config.toml
dataset = "histories of elementary cellular automata, time running down"
targets = ["rule"]
depths = [4, 4, 4, 4]
label_smoothing = 0.1
residual_init = "none"
shampoo_beta = 0.99
eps = 1e-08
precondition_frequency = 16
merge_dims = true
adamw_lr_other_params = 0.0015
batch_size = 64
epochs = 6.6
adamw_weight_decay_other_params = 0
Rows from block 11, named by matrix and row number. Rows with one number belong to one channel. Each number is 128 + 32 x the weight over the matrix's rms, rounded and kept within 0 to 255. All counts start at 0. Numbers have three digits each.
# convs0: first 3x3 conv (model.blocks.11.convs.0.weight, 96x96x3x3, standardized in use), inputs 0-23, a 3x3 kernel for each
# convs1: second 3x3 conv (model.blocks.11.convs.1.weight, 96x96x3x3, standardized in use, transposed), outputs 0-23, a 3x3 kernel for each
convs0.41:087119146159172042138171140162107126150133130089124128094145121151130144149094149176131140107166135080194166180140136114125135080153082133104156165103101103141112124136144152137130141138051166109109032108184105186096124143138111084153097117113115079139143170121144133137135101135158127112177138163145128131093126117161164097167130139163143079099127096091150098182100084149118134152097153157101151099100173189120088137133110122145174174135136087180099166128131126143065128126134090117108120207109124139119138133159094122132119121074147163067173196114128151104096148125222132116206140112133105175081157157106160141173100138137134081150129094138165119
convs1.41:185110159160099115122100131107139149116122136120085151150153090129113125121168136142116194121101121063109134146129136167131109149082148103086135094125126095097193173073136133082167079116124114173139138163115112138082070100119090209138137172126130149175127131143095125103133124109147119136163150106070121155128164125125099142161120142125174135110077076038125114180171091134101092176199155134115145133174148164164112104141138136156131145114141136174172137149122171109105165172156166139103142128109060141140135152148138156166147136141152153132136055132121151156106141135091187132151158024121168101120125118108102151141095150136141146160144133128121097
convs0.42:109143146042121116166107108135237082158123148099059124135112122121157100202121138175082081149123137115138164105145097216112139137142074175103136056177121128100125139129071108165076180131164158087130124150112088077127087126198134120146123125104137083147131130164122157079149164151106144145111123133173103151173150118081097149122121108111128082173087091170152113097138186153162135081105089163097062142145108127118127118154116188118154181123106097111139088084112117083216094186076110072175130109142130145112099251094141193148159124192149115152131073116142148119120208184102126131132134134145122141148133176108114154123120093151067152105086101094142132
convs1.42:157146118114209150103114108116228081112152143094070148063132096148090117117120103170093130122157037151132124145102091157121101097089144123101160178101104032155077135100048112098153150126064155136169128103109118114088141092141175171111147237162120209113105141160141121166150109120131140108131119119106133180134173113139128081152102077139117119120160128163101191107231157139086116076111171134093097088120089131180125220142153128158167136095117144110113089161156154157091157113153078180084105139138177089132137140143141105103147129154172084147133118135082127158184164029134156081176120112108129109163134187078097152137141124138121169137107110086170137
convs0.43:126130081127141142099124186129138209089120151067065146152147143105145156107105158141153157148112129128164132111121130139174156102144089097158128141076172131099146121164081182140149105157136155115131126066119084195147140099161078138125083104119186160170116148129140122172114116149173198176147143181159125114159119140122192138099102122139069076161101046126149178128099186118127148078069135082126114123050091174096156106112159130110138115101130219136134194147110084129176159123129052138132109119110090127161086150152134139136163123114175141099087121160134095117133153127150147117101148137074067140134140162135129108138176109135136115093113114117139106
convs1.43:013163151181121101181165156081137090016078088103125131146176124048082101107085120073112129149201089127108133125108128163051116124100141060132120081122177129130108165112168074149102153089110165127112128173093075160127171203200159124115144142145094151156077107118106107109134099124150149105135137148131095093152151151143141091163111070143142126166131143185144135048124152159150130165208083126075169118207135147210126138183109114145123136131099128113087077182126134065144156190116108112116175138101055159167162109161148165127142152085107148149135151127143139106116144132143140169098146106153199144162137082177162153137121139128111160106088141128104120
convs0.44:098089165135134126139106168135110121137164084103146140128128143172149134105059117132138123162134121091152127144092175149104171115115117072133085168108135124125178152121120175155112119169120050150132108085145052082145130172163145157128091101115096090110078171104083140117134134124196161085133135098106071141147087129145109127112128160108148174073153157127089133137164167131121175124144137095128126114135124095134098113105146099152121184145065125172131114159154107088103138172105143134115086117120117140148150150087103129102116158087128185094128099108147068091131116116136133119100146130139143138130126138148144144122121103134150182152190131102118100
convs1.44:122131088113120102069129145071117101120114143123138089117180143107124180116173132135083136114137164089146157117084109066124094102159091139144173158127130155110179103082109117111075161134142208132129136148141117156150120107104104116086167143146132120134126091151097108169101102112116088118116132191135107141111169088133132134144176164083133149108152107090096122127139168133144117145141182174139186164113073087108149123124130111083178120075147139091159143096138096093128139093135112106124124120089136130117146072103135140132138155125158167132092108113077129129116118115108081121073090193094130141135123105130105124102137173094140111098150113078134122
convs0.45:126156142156081095085087107104147098146081165096158162135066142100131178137132147139100141119105102089119119129090154144170098125152107050168132161079124156145120114117134110099147136174113122099126083098075103148192136102130076095107108110117041166137133110179118198130092159139129177124150152129087150149136136108100121146095136149153153136102160138124128182154161080111117123163104133127163133177128114122133205164163063162077095189211167211185023091045154104078130081139099082156143123095048070085137110110174103108158131141136117154145124115122170107121148112105186150154151098104136094188074151157143160186061151151114135165146136112139122083
convs1.45:149113118111168102127111114159110135111182128166122155101175155132148101152107108149135155124148107145140154163118178088123099104129114114130149121209158210094149194147160110154127116131095164158109211130155125140082110138133084142137178227177236138180130148154108143182118135167156154090124091173140131115071150221177151126119100124169161103124158163116082061155140148137145085166145104107049069093126092138095069190126133043197133090107079139132109107151133184147150107180171132146121103124127143146151140135132166152192135117128130128118104161173127167101142171153107114142147174141177148066152131146113117111128107137132143105129195137058166122
convs0.46:085159144166079094172159130156118108109140105120107076145103084106105106095122159092125152141124112159132107125140091104120078114116163085121129096115105130146140133101084163131150116118093132127150133073089204180116103069135110100118148153098118122137133108199182131156147147164177152145131103079142181144110053165107097145080112121144118100054096102204148179080104104130142103130138149116155149166136077149154105131130107101075089129085129118123179087108123151148143178094139153198107153097145121163115055100150157199135088178160107116134103141050085176170097083145232185119146080166134157117141156124115129147119099106122142089133141073076125124
convs1.46:153109146121161121137119171171095115128200130144171150147132123129127126097155103119139112177156116134111108165133165115160102106093129083082115135118155129125121161137126114168152160166187131094126129115094126156125174136174144146119122173126070165142164140143134136145173088122104167114103139169208147094143146083099120154156144150148173147131156152136122132159096116134103101138134052083117160141085111118136113161172112165156125127114087129109129159117134082134122099175145161133113111060108122139154079161134129129133152095146153097114104132166127065074107135133119178130088113113138084104136135159141154137161125121074150154117097116139100162
convs0.47:122035132083131146164154200143113177116127141111136163097104148138135127129149090202115108118138101175141148175120169112111110106103109129181193126187090125133127113125122142120065136116110131133148115139130101123103088151148094076092174153150169100109052139115093115136086101113149144123171147142117177125142105153118098103171112157139161148109095124168126131138148115119142111101097105091127145062124111189183157173141120079067124049149122157134100071131125147183169117178137091135151147128092120108153123160141122186103164108140074103085096174148149145096144125101116096132159152119069102133115119198136168136119181116093140139115186155127155150
convs1.47:113141133131099161147153039122111104072100140116173075168088100117160138118140123107099084068169169172175088167154130111076149099135137121144135160115149176161152103127142126059089094130194127142142151127153097138152185175125093106099144078161177142137120054136110154160095132068165188172115109119144147178089111078134115112174121168122108124112142121161134127102079162153206155135150141131133109131124140170178114138102092180140091149123170106115111092172131163154223162091116110151113117084125094104088124145134132155148117133084181103084133125084107147111160181128205165149155140132078144165127060126116136162077123168123134154123095105120121202
convs0.48:138167124188091124164086127145135133154113138115139088143154148170103106057092151129112099133078106102087075157099091144114111154120084152164137113137139148139145118131125125143148167113168114112160158159138120090104125128124145113113062116104146122147111154141110097102128157123104126162146131097134178093067090079147097164150151139154116144039144125152138109156072125118136154101119166121129128115132144150149108161125115098117144124107125098140155120115152163096106100141156140123147164103130108109118117111111147135162104153121101114115082083149094158168111109136157106118126149124163141104145109115108138132114122095140161151129170124107094087
convs1.48:077078120164172044116138130136147146094126113124121148135182127151153120142144182112138130128165182127095173160110134165099118150064120170137112114135207149101116138194114148121156090100160105166157146070125133100168190114179145133144121125154163148117117168131150122096114136090100156179170117146101150128128124159116038120089134162130118136119079119114127159127119106124102160140131135190133122112119130096111143093083089130077115115114140080121085144182098123111109107105193143140136119122089092111163106117118150156180125141158136119119098179144114133122108110064112091097136101097130116119137124065094138188135161091103111167133145190122130169
convs0.49:064104117166114112115074132155126143094127136184112077154114161138153136101181104126084128146112120178100121123124107156120150180061146193128110097190131110072186131165095125098249139096134115133152100147117128115125112102110168151143143126148126106046145100111076126139141094107140128105159117109112108126155096142144119123147130124086123087116099122147180076160196125095082157160146127167170183071152124096125136153129141111162189109133114132099169148113113109110145123145161150131136121083132121152149124138178149132139126160139147142139140136107136137103091123226096119136101147183092168164128104120143138137092097091151101120083148143089135155
convs1.49:126144101087143117139148143127112106079140166138134130147133155193155108130091123131095093113136132143140114123117094139161095142195105090154132176090161099125153123156131087128138155118164092143157176126080145152126082116125164085124145140138137118133061098089107136077076149119078114108128159112185137081125131099124165125112146115150100125097129122061195137180069096095123149107070104136124158131100079053164126143111106112123120097117131157194107130106200111089136089122082106141137108087123187161121119172123100122085076127167098098082086119127050152103097115127102094136111076101126161120115114117138108093121159162143085180140084098123116100
convs0.50:182132095095105110088146131148164094147086093163157111124121124175083117167130117113178109129118144088097132132160095108153108146131139121159120076077117125125087115125114116115117124151098158146133085143144141114116122143127117115116080094117133129103113155133129158180104121132105119127125176134141066094112119122141178123165136095145126131125162114138130154136128087095161116150150082134130066136133134129136150095147126123115109129146127129154104151134104103116090179151161168111069151077126139140120134122086157132167088134177157193107132132078142153120118128099106125134132100150147149111144141128155124108126153119147124082134106115154094110
convs1.50:058078199106131142161125086151152143143149117127099104121181152119121083138153115101129148107126157139100157126091061139110124133121167102095101107105088123099149117066100102134082173117136149132132079122115151159110118132116131145164141106109114114130089102105140097055106098145085113113129160131132099081147119061098113122145151145111122134170117114099053114147095079087126117155104157160107107137103153091082030132097138157150082086120108152139170085130132163133101132121087111155144113128136109107073116113088136080090090118100126161126124125073134129142144104116151123126184131105146139184165120118175126098142127078118118068137135124128121048
convs0.51:089176126144128195164158109159144093096134128133148153087120127155121091158073144129097154095123152130132153099120078104113138122103111066103110102062142203048146100135160114081118133114122068128158097119124100144136138136135122091125154113133193121125133146141101130134107108162103122138115070129107144142101096170157099050131159066154123137145151131127152154128170149098083169140125101120150095110095114139155129114100150133126108056117077117095128131144126105136150058174074092060145114113116108058158149051085093112103106144091091100140129122163208096183182113132112093099082097110064077151133133194121126120108075147129145062090127118133108090
convs1.51:117126147180136066178094147108129095127102122136098107190150134167188108155159100127118090129107109104145067120154115165103141152130149057114075039132107128109164097161137090139136095149151134148153134090115149107100155154105105147120141179099158167093132087115125118092156132109116140043062196104179187184089183146122157142120095118117102108140108076094188134126172139164092152140151147140161121101087108186095106090183116109219141077168105165170133149143180101145130152091102158109091139120072104171099129153093075104059126124092118073144176134104135128068134145104080108135151081116103120121102146140178131113081162080149125150115127132157128130
convs0.52:072110167132125134121093074169184137140121159115094127174113089157127175171171122093121152102070128095011141114141107094123075123083110141082131090127093188129081145079143132100097089064100099116072129132087123115096106092185164171134112099119161114101133182048091100172094090138129117079136079112140179165117111133122154160161103083118172161165134092179124132131151114127064190092139121091149119097101123057104166123109123094083076139172132090138119142130136119137149125113138143130165133099114145071119147161076171099130156152150102148089227120063101149134113183136120105119107110135134156146130134105130064095133153120169102111171161109099168154
convs1.52:152090105166121071134151101157189075141148143164106115141172161105182084134109074119161132109159145160127141141095135142148122176138165079103094101087183078139081179159152151109107121144110086134104149111097123065107123160129130065090114162159132138124148129110125112140151129100213136113095083086118131081106120099152088090121114125099127158132135103084149105175095119119147127146136126174112143116091158117147134168145087132120156102151097138125154189139113049112099120146088118149101148072130127189109085118091109158095111162095155082087148115150141133178156121103107115101126143082116141147165126061098137095123102095110093150139128117124093129
convs0.53:140100083142106077123157204158090160136188148137125113148163148152164136180095163157140095141103138149107128163135110113159152182117149207162083055125145104122140159087066073111108130126082157200103176118140135126068100127168052145095165083121159122146080174163165094044090193143120134130132135123083121108157177152114179132122139049093065118100125097200114105108151168128132164135116127123121087141121069125106094070104202080152114145148103101115212143164091218070045105156151135091145100150107132202157110122115151071120098199105120177132148165061126119190144114130152086085116125148182172117135166106163118063114110146148091102098068104110083113
convs1.53:038148156157132084121120127139175145169144159112102100107167130158137110091149092138124116147072094146120088115138137147105095114198119158179095113130163155118110083134147110115176164186112107111118089108075131135127137151120135093173113168135159119128115104104134090119086184105100094093123104136076103168114165071127136140152164167092140124178110106119090172190143159173117035147104126137184104114104125130130143122211134170133148158108205177162115166143112080153138110113168154149036179167100121050130141152117111119100161121162172142070194142139100150134176132151145118129157115169098126079113162135165139063139139176084106091136148094165141136
convs0.54:127113102120113141089128119165117144158160158137126138123165114112099093137151113137088102083123101099110119092029079095154186123100146132127091114085128121131105133132117084070148162090122155129124106137139108116133091147191148182113167108092092115102112131167079119111120137158155131117143147135150130082111113125112116157073131076134097087142122119170162140103142137094134143140155122149120096090118128086147109123124153124161114143168149119157116137121100171134139109135146148114134074126085159125103111110135147117092129162118128060114122115102123117135070113094149127138105186110124151187102149083153126138121118135146090167146096115138110134
convs1.54:115101102122078124125081077108109131080132164099142129124096105173165092122089122127134130117136173125114108134105115101111149134122099209105064138161083128122118081131129112143174188147145128143122156138135102107095124101044103097060102164180143072099130156133128083148160186109107114135097135142120185134127147123136110126143092059147142154170118140143106140071108082151113110119122132152164161127089162117064081137174142152058089127106102180088119137082066128163095092107175137140105113108148121122087146142114103059078122107110107090096174152093098136132175029131107180178142110105173146066127155114121127056142096103100128134114081098119090084
convs0.55:139165151119113060098100181126116141117144097118150080139103086116131105155118077112168111149104090064129110133173149113104090133166201074134132195098113133134108097094107155142131161157106080085056153174142122116166174135109081089088223211182138158099183151083107111111083132160129128112116193120074136120112071096124152192150143196106141098185162160092136145067104150137177149124123111131135108111121126130157081168112097139123100098174105097097131121178128117157145129107123120133108110167142148081104076114098157114127119173134132111136121184086140138125090147149125124157090094092130143111126161130079167119149075139083066167126143058144079120
convs1.55:149173119125125079116063122128176129148158163134164097124052077167185186122113131192143151127082123130100142182163175107121140127083127162165190118135052132142163127113139126161117103123120090142143132111155182139129094081138178213165143080056101089160140120112120099110168146126158167124149059117122174166096174131195117155129117100109114111091135174123103127144127124111103134081106144135151108094118131220192156120138018119146143155149189145156088158118153142100139137170197174145168128155147100144126135151132112131110147078116112128065077141146133068088146085128157164097128092124141150169111156099115041155159133105148153134133119087139150149
convs0.56:113135142094136108133150128083116144132097093069129126209116149199151121169060152190083125167155105143093165135121117100086102080101172193149176095083130124121093152188126136132144103173110122156158146156130156129085058126125142164109130094198149134106130131093125138092142151118119144134128143155122094093066118110099135114170183147151155110140202146104158165132135091126089195076148173116125163072123166182133141130122167192147117167147178084129199099177141146147101168141090148163082157111163162110121155119093134172165133111159116135139133121104148100119121144111094166118157112188139097122128147155141169148077150108064104123161137097133147141
convs1.56:147093150118104159076048132118094198132128137129128143142164099113137088183127083128147131127145111173123108146174183099169093096182182111080122070144137064101120076075143126168132080100128117198104152152132134128096117159138156110126120117089182110130151101118168111144131095120166134124066130100119106076114105105069076076132048152138059050132130164122202116134103103082099178157160184091128101091093170138149097087137125187122035145130126148159104125130133138106154129159109049092111089128153090112110071133095166153078114104088146097124143083098193104127156107078126133064074104138125064116131038110095124100155088060144073137087104118129105129
convs0.57:149107142172145123120077145127086118128143111177129082154116100134122122157122083151113118116100141151084144160114128117141156112100130181128069129128090086124136132136136103128157111143149108142090118103107129138116119153127145156119183123091123121116158107072140123119104112137092119109159115088136086132143137126136117138143167168154156160129095131122132155100192135192149152121119106093113154119134139133113132122098125091175138141134107124141118102114143133142121175112135186143094129131071149111155160099139135149115118091165116117121128130114138125132115120140122097073149118121151135140099141134103096151112181157117100130140096144124100101
convs1.57:099153108157160130121181156189110071170127114103077118132128093120141119109117088133147125138191098157113121132117126133099082131135096213085113143148085111118117138118216150205117152110157143097122182113074162084095112129179107083150158112137135120058228092094183068154126100097119126175112084120107099103177130149102197140165147139097115126132157108120190149191087170087163120108188148117144171172086089150136106087166160131093110149164152146090187115090136108148100120100132119187174112129102103139056148152148143111133138211166173139161100070124124140103104125202075136139173157111133155133085123166132128156159132099136161114122183100137085112
convs0.58:111094073173106128120180138075088106119066131134115186075174112096117147152122189099083117096142114186094104126107109136119160140169129116141091171087145125081145114127128096144118132144107149125125165109136126172100148082152129093049137107151155137099146095085105171155125110141130109137162086193157074159102129129135140126102132133175131123127081101170131169154122156152136108120164112134109153138142127055080117082128124110103190134120130107118139187120116120132136165136130084117048152122062117143120122145119135210109134161180102163146114141111103165113182093115196113067139101133103097137106143121144194181161129156169108147123152120094105149
convs1.58:153151130110114097083092156083072121096132110135152101143151193057118126099116147110090108073133122154132110105142141093126158162087135110155097144129092172111192110117121048172218146142115132141122140097101103119120122113131181164119067123072119092148111151143139161100125123072102183112136149126135104090106086164088148104190129199164103077115131196169136110049191104129093121113176127103134125124098161098154105134111096089119087129082094146156122100137127156142135078213157092162167162160100121129141138096134104092074100097115127109166124115099126161167137148086105110104115098086126102080141170126150101105153131112092162112136113133115175126
convs0.59:162144131104108114132120132185199091155099144138156135093080113189097152123106086129112132173104017124085063137098172069140078102177161159133104117076105109110145151130110084096134123146166122113104167152194098145112130145102140114193245092118057130102138136101148137187162081120077083124109112124145064093078102135097120099129103142132126119142189171198142152151124106228123154152119098130110112072110104160092116057127129102108164150115094071101169171176093131070114088109137097135120101116112119149129102121164129138152139121095137157113151097076092090082116067164137134193185156119050083133175133054145066160123156163210158142133130115128113103
convs1.59:100121113108114121116186103097102149141148142171115146150080109170158117123123158148156114146114112067137137123153174123120128144130137144126100123174101127100097228130180115117101156181113081095104097149095090167146163135089090144122171168147123099148169093129134091113118127130149172146089144087124125160158163111141115103091122129138094027106135158112192106122153089088083038105150079125171143183162048126178167028095157112135047136143159080131107138096116159170158152129095071172080091142143090144112101138115141122114120111109143118110127169149186070074099149171129161155086096152135167103081054106102138134104122117132083110153128093138098098
convs0.60:094027119106109105161089110115189112094151172137160147155114084142086113096077141164114123138117104118139127132125134135117087125155099119117108138080107117104081144108143145113092122072080141171139161171144161151109089172133085174132087153149118151148084185131151107139129112172139136151118122140139175130163183176128138190103106162102129131123111104088200154154138107150158140092160096140114126114140123093121168123108140150110129113114128125143070165110137109106132138112152083150123123084122126109110108074068097178134139128124124125107182112097153107162176065157145162097161111160067174160158144099102121093139116151088117141091111151120077162
convs1.60:167118145113118145106153174153114167155130160171099159142149113157153129116153100079127104112113103090116106131120173139086122166171134112131031113102115124103119108150171157144112162152105158146123083114126146106097090101096176118200151132112127175124077104136105164114102156076153130141169113097115196168115113136122111059118109150135151168129158165138186163182175124135046118211134115149088166170070127136116087117126122118180112134137136127138093136104062082081128153142066117100130126143135133117115140174128162127152135127140174134161118130114168101114083156141134128190174181151185132101106110145126120115179142142073157135124108112113096131
convs0.61:154118180117158113098064110146133111120135114124121098152150081163127123098120159094046064129112123140187118082150139141114145154122112101160208076094142147086000100115150081110163166124100156167070104133109116115074212139101121128118088150147094095093107060145104162059114156104171118122134101145156108127114124147131187081142178116124160184123085136172146162137139183128161093144101087134121141104160144113100172119127160132095131129097144150136150125159119128120094119108075115127121145182142142153139096084141095073157109086078164164144122164148123146191104195110177125111089149119095099075086155158121151131156077087087159116164104089088101112
convs1.61:101141090117079148135142049123119170142122091154089107166197137136143122192072117100099117109119127143099067152167172195174084163118111116086127193155109182132124128190059124173170159147173137112139168100111118091090115075096140108121194191100152066153111181126134083091158136074163132126157098117221072148128159083158146047122190132136152129096094085149137179239203135070105100108130116152160095125129122091092088142148203136220131170166161148135099119157137184171109193092143158097090163166095135154111083129107077089106133116133156154072129102166110201107124095075168142117147136168127106113174152157123077144147169155118167198147178094142109136
convs0.62:206163074077162180181064183106125123172130118162149109173108140108106141104075124182130112164138056159142059141124081193127138171111124155152131165103121181186102157073139109130140082137126094167162100119084148129087132153112144141083131129158127137074128151160133124096145164152164111102139136163140147129081162146110075170125114184103138086143127122156123173136128104142127107117138134181099147113131143072125113112117142089098092120139137155111201121177097114147095065121126189120170095132085118155100168109145102119174111136181137152133101177157102136102183154094057176101163124127068164103117079116104140129108128098089149102121184105170114147
convs1.62:072177098128124140177125142166092100141084141078118125119074174103145117117143132162106142094125154153127195128129112120136107120076158125126018098154158173113099106117129097137117102168134104107147132100159065080139096153115129106127146061084153122138134104182095149129126156121117123144129137124145175185109142178113114086134106147182116120129174117130160153099103173081107171137162195143140119152152110116118160051091174117129153142157123161094207129105158138138127183115163055148108120128177115160142092111102167139133129109123078086060153140158125135123080110121141024159132104076100135129183121118126141169067109152097154112131118123134119143
convs0.63:116117111110120128118107129167113131144215140133159158090074090147110114103126090097072142122141096112117124136112091171167136141071135075156118163130158170110123123126104165127177074138131124064111131127149134094141110144061163134109122131083110100105120120137112139137129103134131165125143158128143125143093123180128076117146075094147129172128145140132047136155163112158171144093223100174122130150125138098202098169107140150098123147178159172125096115148126112192104128120109078135138107183139086171160141153105149101102133138134164119142140138134145104149108085110170164196116182185104199069110184143129137103143083147172116087128132143116128168
convs1.63:108148126141048090158065131074127102089102124136149176117127161088133153105144109112113124158145147158116163146154117138134105097162107097129128099145109163108114079136170125132095088090118128150124096084090107154126110168094157082096094121096120178137182085111096116073137122130084131129099162126131171091083067146161140157137144131137107098144138077137100135141132083126151112118114130107185102124062177106098112069098086127113111095162114165191143102100175123121155141081089099094120118090137132132113158079093093167143109107138059137077098129131156139115193111153154086131102142109120110077116147153139181098155074103152127081142133140159086111
convs0.64:126158111088187144168169114111128144156109092070150112124143096143106168135139183108108165097105091132133169152106177088125156095111214121137143122114104112110110114120157105162122067105172144106136124186133189168167129092180171129133130202101113157162117149105117162160097148128160158097104138109164178165103160113162160115133169129105151123119129130116153129110117110159057098096154168111115166162052140147140101102163112145107186120198134124101071046172134117054125112121132117116140161105090144115163147150090117177149147078196091199080202160137101133172127157090111175080112108156086163140118144144100067111109111124098120104042089183099168076
convs1.64:098107111116102129137105115098109135147131137128092128148115123103155141120130160138164161136126142099191187102145134126143143121145143158161103154157117114085167092176215196084142121128174082107080157115146088134105147082125111111135090144109116107114138098099127107159144143158164121154162109151158104178163138195124135123100093115140160163137104102142130138147171143097146154106218110143134175115111156116136109140077158123115101128142095146136149198164180139146141167103177144125093163106112109110068130119108155078082110142067145087137107116155118183125097100101122152145114150056164062079119150105168117145094141154108133161087135148134119144
convs0.65:114135164098149113116144125115193185090141173121128135106140087141125110120074135057120092118090129164071097179134143170190150095124133134141122118170104150172157143132170087125116166097080138070142147153137152114167136161149153133035199161192136125045141131138155105150098129131076079127160145102113127176123109140196175130156102126145103085099164143190103192201172150143170141180179162086170169098147111135110095102089108087109100171093086140071088145145109159140109125111142135154172149115109125123101033139115152117136140128135206136115131103148155114156149181157057105136097059135142102113133165111171185125113102142076101124134087078169133160
convs1.65:172186180112111109039141118164180131125137183108132129116177097141190145169107134164130081080125108135133145106175113087091124121122094139094086183120161131143103147198126151154170106113107123037099159200157119183121096059126230106112133179135129094108092130110116131108141150095151168133116137123166063084114119129143136139120142114125149085091141090112094101174170110093196141155088047080122159096092122074127152129128117129109099096128119152148099167142083114070088193108101148117117153132092125120099121066088103080136154137105145204122113047135141111063127199066148133080151202136119133124101204151132145114152074106149144142143148112098092094
convs0.66:129107142125171117146162138155098123104143157128072138193144083153053193141104186111111099174111055158100124182129082119062111139151142091160090161086137103199077090127089119089144111118157091176130136132117135183105134163174095182104102101155148067093181116119135102126117103098159098083154118145070173119142134066084117115091185157076146160110124142146132118150131076203144137161164061170102099135156086154108078111132094114138102061113221102126090111094111119112094151141156122165115136106126120170147062188145124129177111185120091132136136145083140173058154096130191160103114182095176078108096091079191069162157087107091173152150163122130167102
convs1.66:099056156175110132138099076110078084112076141176078100079139119108162105135109096151119165123154086099133099139118125154117172177111156154094157116133085147092127149075126070162090138142117161085181082116160111113112167114138140064153170096095178158125172102073094141074117103131109109140140159138097127096139097075187075132149127128171063116158009161132092087128149119135135145176112143118169117157123100185046115151128095151133083144145121077125145122135172124120121116138124169125168077125133136098091105105127164150113132083151149092099115187118118107083100159072095172133160123211193111097087098106108109116159102125146131114142112085118154150
convs0.67:190131086171116101163078138126106137106110179082143189092143181124105173179126107131143060132140085118121063121126100156112142123115097131077117139131100120122136110122112112135143111146109109117128154106088121120135108169062074075084095138153159168152166165130130102086097075144144071180071093169082164155119101090160117126156177159159159136150130111150131145145101133081128164114151122132150074140125077106131140130148144101109124143133073086107095090106115185103096146079148097126122154055103177117144178071110087117168102142150103139154171148100146118095184059115121132167126116100076086183124158159133173098113123114144108106136129085124121114
convs1.67:092088134206084085155085094137160150133117144126133145189134111173151140125136121167067127196091135181165122158125112114143132176138188111158105155063105161137102095068101114129108136121156148151118168147130156164194137084161131151142155138121146119117151116125096049108128151090098155118156176116155129121159129068097157125122151088122121091079148129095101134046089113075126088140158137199082110088106148159092162133134082117100077120145103178103114169103096147140102141090124135120093140116124123146085120159119152112117112149144136134081146137054202118083144100092122142099175117162101133160087114109139127131099108101146135050122090098179145079
convs0.68:126087161113096124102126128121116188146168125126129150112147092139129144158132163173115129149093128080129172164083159153166118136089131107151154121074116088161107205132151079155098146131150109156121103170121085101097149053093180171027185223146139093085176088128065138099098104162115133137161140081135133167164157159150157146110127140077118151066118158080146132139189125153208176125147150159118119105096130112160120110087138069130134086179125112150148131142122152103117148121125136131127110145158116121113109090147191138154111151134118107149128115119175115138124187148181121107190194080244155128111143160136151116137124112165091100175091116172123154
convs1.68:169170195143110086096170097170103115171165195106099118098135111151165151106135106087096136079067071119085119124179149122100097145173115189108188089164121140137094123125136191153202107082041151110096139112085133138184150051059197160071121183128152122129126130135122176129135117168141123098100129140135156143117190145093094088092136128123161152125108092193149121206124140053101113147109131159127136161139154119168194139163104111108141164115127094142138136142099092065106147134122118096080172149035118185164153131117079141085151124158091128038130089107147130114100132148118127035162171078123142110083138130142130131129131154130118156142157109120134068
convs0.69:130084117098124098164134147106167136139148155149124133097084119107161171099121135140102153125107101145105155130130075171107175151082128121066115147098084109093109097165120131144128132094113130138141140115147102119149128151122108145143134134154133142061137124083091091125103100158081182120118183136119152155138104139128082079158124117154113151165102116095147131150171157127092183121170151088090120086102105136064132127102119130113085125089175143117107104088111130143104150131158137093118160079110162080148132047066116093154138172165159103119127140184121099129093104108130125123116157094090143128114139107114103094141165072176027131169092143113130112
convs1.69:122121116109079108083119100125120124154132132133140133124154130096195165125163106167169083104181138080150097150168096103153094145178142137109136163141077117142099109153111159139136136153156117140176135152140158113143130062108092180165090133126156143090103160115159109089128096163149106185128173172142177132125152142108157154131129094156170093147131061090194147140140169097075129163139159136137194115099114081132148134128140125160121083118149154167182119125171096150123100161067137182139081156113122147099177098104116164083062104124085145087100127128124141115120126146089082152158143138135137111145111132152164110128167155143089126068155112095239121
convs0.70:111145100185144123126100110147106137133131099158128138090121094159107126133086136095118162076165131104183118105127180106131056140122140141163201094149115127120136066127137077133111130149076123107103177130074155097108206164117135137143102169148112177150131170129158196133089126112086152095119111145139097203119172146172124136189165113156155101190115116133108113120069115076174106081142131152121144111169101127160131040137075128141115141186122150126128144097128124115145112154153237118180109128102116102148096058115150152118152108108120136095138115135138072186063195114137121132159097106072147121124152132095097177098131143105119087122051133103114159
convs1.70:142097095144111089119132185102146124135143130102134080158126126131045129141126097095144144115135109126184151152197108196078092112138113134117066188079137090072126164160132120166140169089104152168103162098078147146151155152140093140145113124044090140155126123110132054069111126084176151164088156173149087124157147189111177118143196065101042094125065055146100128137154156194172107172114169168148164171094140205159115104072095147130115177183171124092172119118130121103067142161182141096079182104099155143158116144099139091131109143089106117100094144107097106141101108156135102080183134106102099114093106107110146090132096108151132128116141177127126136
convs0.71:095120108147183146123127133140122077114123118133169155147181135128160163151128165105124113116100103095094220104136115155128093134100118142107148088116083076133073119115083134156105170128168162109059093182164131123156112146059077113154143136115081112170152105100171121095136136146124132116109140159087110115158195130112120091181155197057156116097178182123159065131058122115166140115114121171148129135095134203207180097127117177108099136129102137128104122148094139124157158196148141181149157118161109182120147128137146138150193148144068134081176189184104103116116091077076142145100091071155126133152137124103158122147126190137151117103077141167186162
convs1.71:083119153141136170118108127116095139123133137113123129128110076180150154135137188109177147147088122149174161117184125141102129134189166098079124111110131133168140080171123107103118120126121165129078175124204101075095131112146138076165168109112113120134112112109106163104138156087119078113088108143151145154171082135142178156107102164126123160123128094158084119093129121071113126128133126139162132084102089190169125086073061106184165190166112068108070146129135161120121133127108098095103137111117078100121051143114131179192116141125101153131159153127123100123109138106172169137091052170112082185107148138127098102132161142101122096145178141133123131
convs0.72:127059118124101152122129155154180102155133142150101128119106101144103112142132162107120139096121125130069125115130163100108131088117192092122184128155173086210145094091122148131110117158124130131154114123150073162152060160118123082131114065143135128096127132117129127152142127116109142131092129137130127126136101149136083147127078169109136131097153158103138088144142213102114073145115077127102096107028117093166120121126099138136123148147140222118096121128089145130209131153167122161183146105129132136121167146160068105125111153135139115131138084158109109105082105083014156133142200140145205121148129075112075127122125142064154121077139085077092168
convs1.72:043165120085160149148165158116104099051117128130098082118120094152161126163099126116197087082174123174122137083156112140115156110160119148100221146124163100127128152169141125151075121128176130133117153083134150105150141133134097123102117103103130132087163113092094130125084105110152120130110123117132170171132137129127151136063161112111126141045148137158108121086130056138075090116139131165147126127146146120129163126121191190107157234110103148148188136136153133126183172199161101160133089174084143157164160123122139141098094146117190196176107065137130136131100168131138152192180177164176100153122118126132110110146089111106126123115143158167131153